{"encoder_arch": "swin", "model": "spectrogram VAE", "dataset": "songs of 200 made-up bird species, synthesised, often over outdoor noise", "train_examples": 39062, "n_mels": 64, "hop_length": 160, "input": "log_mel", "win_length": 512, "bottleneck": "kl", "downsampling_factor": 8, "encoder_norm": "layernorm", "encoder_norm_position": "pre", "encoder_activation": "gelu", "encoder_mlp_ratio": 4, "encoder_head_dim": 32, "encoder_fused_qkv": false, "encoder_bias": "all", "encoder_qk_norm": true, "encoder_parallel_block": false, "encoder_inner_norm": true, "encoder_moe": "top_k", "encoder_num_experts": 16, "encoder_moe_every": 2, "encoder_expert_mlp_ratio": 0.5, "encoder_experts_per_token": 2, "encoder_shared_expert": false, "encoder_patch_size": [4, 4], "encoder_conv_stem": false, "encoder_depths": [4, 4], "encoder_widths": [80, 160], "loss": "mse", "latent_channels": 16, "decoder_norm": "groupnorm", "decoder_activation": "silu", "decoder_weight_standardization": false, "decoder_widths": [64, 64, 128, 256], "decoder_blocks_per_level": 3, "decoder_block": "sep", "decoder_attention": true, "decoder_upsampling": "nearest_conv", "kl_weight": 0.01, "residual_init": "scaled_by_depth", "optimizer": "adamw", "learning_rate": 0.0024, "beta1": 0.8, "beta2": 0.99, "eps": 1e-08, "ema_decay": 0.995, "max_steps": 7400, "batch_size": 128, "epochs": 24.2, "lr_schedule": "cosine", "final_lr_fraction": 0.1, "warmup_steps": 740, "weight_decay": 0.2}
Rows from expert 6 of block 3 of the encoder, named by matrix and row number. Rows with one number belong to one neuron. Each number is 128 + 24 x the weight over its row's rms, rounded and kept within 0 to 255. All counts start at 0. Numbers have three digits each. After the name is the row's rms in percent of the matrix's.
# up: expert up (encoder.blocks.3.mlp.up, 16x32x80), inputs 0-79
# down: expert down (encoder.blocks.3.mlp.down, 16x80x32, transposed), outputs 0-79
up.14 104:057155112117163075139126159084130105116123128141095139070099133158150117130139137105103158092155112097167123153113118126107155132156128090089102106145155163118105162143113133160116142116128101138151124136154124148126155111134146106128113151
down.14 098:084121099105140083113162119139107138142151132107116132130131201136075152156126132138143127178124134135143118136125137086097122182125097127096101117127120135153126122097141107126120137104105141140116185126203143123119143122122099114152148129
up.15 054:188155111121108111121130083093108126130132144136112157143121170134106124145126109112116130123126109124072130096146109103101140173103114142170162045140119145089128123148084140135131127146185121095137138119129138138146141141111138130161119143
down.15 064:082141150125142139115101149163129136091081122168114092140123126172145096109128149095136127149156066138145147146122121122128141126114162092105129187120150149140125099167133108150123155143180120096138092134126113156080133133144120131115106146
up.16 072:061171112126098112123124171109127109123129108134089138106102095183129114151134166093114154071137104109164129113125103143118145097149119088130129144157169153149122121138130093171108141147127110133135108115150130154102141137127113140098091130
down.16 098:110102104125146096154160092169123096142142111093124154111127201111084149165126114164140116151114148133128103151126139106123110167132084142132143129119125144114110145095150128090093122122099125124106166149168157137138132099109091099123163117
up.17 057:170141121117126114109121105125119126177127137140124137133116165101129133156109077141124143128125139119078114109146120111127134070104105184175145058124105137109161113124123187113119107140134132187094139139119126135135120117108157121158134115
down.17 075:055166117103137106141120146117087109130117119141096125140116147148148109141166152121137155150139097104174141137118126096099141115135138084081100144140158161135113135124153076160109143157119116141151162100157139169124171121147110127127128155
up.18 176:149148122115100136129089113115135126140102092205119134084122133162161066131140130102133137063158083126115130097125111132143130154134116089166135098145144137124130136187118159146121127133131126140119120120135162139120129129139109139132072113
down.18 141:134156132112116121070121091163145124128136135124080124149092144134177129119114131123116174138112105072101151104154131127128179114122125143179145120129096169096138125142073171141118110137145091162121115128119133166125137156114162133136120126
up.19 074:096155110116085103111120158112144111133128080128107137102113085175120116153139170097112144058130104120142132078121100156144135103141110083118106114162174149159130120130136113161117134125094121139129101116152135146097138147133100152110105136
down.19 088:170121117130119126149169096166142102138166129093104144127113179094148174141124115168136125109101144116111089137139115129142147098144105147166156112119104141109126124093113191097102123127100117151096140148131166136147137105089140099141156103
up.20 166:145145121119108133125087111106139125141096101207120138088126134161174060131139129101124138067159085123115129108129114124134129156133114092162134101139143142116133137189115159144125129128132124139121127123136166142131131130142111136135070114
down.20 145:134154134115114126061109092167140138137126133140082117145096136128187119114107134112115166140118104087093155099155119128141157106115128132188156125128116172099134140147074167143118101139139102158119117135109136166122123163113145142129114127
up.21 054:162142127124111107108116136133129129170120113140129129134132151126111112144113095117146136105130114125058135090144121121128125146103123154185127054113123141131162119151125176128134098131106137166053136112138138132117107151139116149194112120
down.21 068:086140097118109111127137100154080153132141111129106127109093160120095125117129171140144145145109114111162131115117128117106135186127117116074099191138119167138107116117152093136142152123166115100152166110124144157112147107132105155108132173
up.22 061:148141137181135187130126166146183116076114145131116103124129099126175126116100111139089156187135108123121151126132138164148126126173146112139096157095138148094114144123104140144137127074115115117134090116120087144148128129122135143152122125
down.22 074:111149119162134144134112144102164119118092136159100101122077092148105098138128151094125164127177119112136145143117124152138145167170121110085119140147140149130120124147115131142130167098184097116153084134113159145106162142155087132098117152
up.23 056:183140112146127127117144129140151127132156147119115147163133140102106141160102062160091130142099138123065127096164141121124130126123123166172140069112115154108118150118081161121124093102120140143115136110151115151148148130092133125169133119
down.23 063:133171123160131167117117135154125148083099152150100088146092115153086134120130181104118177151136116092154125151108117158133147103133151110105131159121137144137125134147137122177122164134185119127146097118071100147112147121133147118117116151
up.24 102:137154115116092109120114156104156125145113079161121146103117104168133097145135142097123136059152095129127136090127113166166131101139111090150125083155158136165148122156133140154127126136091129160110092113134141144087127140119097144130088116
down.24 126:172122139116131128116149084167149121133158151098111127134117133101164157127098098154114138124092146110086126118143131143159147106141116161185157123108101139089132140112082191115122101115149121151108111137110153146156114129093168114133152095
up.25 059:162146112163141128116143160139183128110147100124116130125133159097125148150097062159091142146100126130102133099145122134146123165146132144167085068114132139103106154124085151115131103073106132138109115134158137140143138127101125125166148110
down.25 082:130157132169127186123113131145131135089091156155109106136111083138073107100105138100114156143156113106134144142133129157145139152153158095105133171119128132127102126120122131163124148109199122095142101120083094145108141130140143141128112160
up.26 133:063159112119142089129101173094114123123107134154103138102099116175122095139138162080115156118161082107155142129108108126120147145137128090065098135146157150138114135162122120164122149128135106122139121118152129147115151149145124138119087146
down.26 120:071132083105135057125137125137092121159142107108120146112131188126096156168126122121162131150117136120159110133128117097109134185133095128091101107138134131147127128120153115129109133101090133138113165137191142137119139112128094126139144135
up.27 053:190150129117086145104110091082112139132118149146117153135136159149134117135134113123130126140128112133088134076139122102079116140115107136163161068152116136091114131154079139141121113148179140102136145099123120147151136158109144146149109169
down.27 070:100170152126146144109109133165136139109090133183098068148110131144164078105119147095138153143172095121142150132134122117125149100114145106129137154134155153143142098179123103158136149160158137140136130131101099158098121128163129136103096115
up.28 094:043158114118148090138116167099121109117115128140099131070110108169155114116138164092102153084159097103161131151107121135112148133154137089084111131143154150126110133140126132155114149142157104127160119127136145144120152132138143127110107147
down.28 119:057112096104153070127134118143100122149147110113127136109135185124091148159130127137147132158119144139146111128126138093090122196133097120109100121116130126141114120112134142118131127102094145142113176134197168122131148115129100116129145131
up.29 167:139149121121103123126092131109142119144100084199120140095120127164163071133139133101124137061162086126120132098123108147156130140135113087163133096146149136140137132182122159146120128136118126153116108120134152138106131131137102136132073108
down.29 152:141135141124124117090128090165151134130138148120085123149092126117159138118103125135110168122100129075090148103148123132145175117122126158191147116122095166093136139125078177131117105122161102157113114139108146152145128145105176133142124112
up.30 054:188138109120125126101134110106130129142145143113120158166133137109119134153120071152128133131112136135070114093156125118112125117105119177192169053140101146090141124119093159125114096149155130146120133130122117137148136138099144117161127124
down.30 062:093185121114114124116091142151094135094104139142091086172106145138102106121141151074130158160155106095156111133123129111136146099099160099118121136121129146150130116154158106171134161136191120113151117139117104147120149124134147138116104156
up.31 048:186151119113093105111116093089101140141131145126120158137129166140112114150138090145125129132108126128081125076148103113097125143122111143182162058153096145099133136150087162134120121155173137119109143101123125140136134140112142131147097139
down.31 059:059139133115150130119103157147115153112075143160108078143105139146166097114144148104120169137152085112140155129134152118138142104088127090145126153121136157127124129154149090159117146141179115126135095138105096166106142140145131143106118154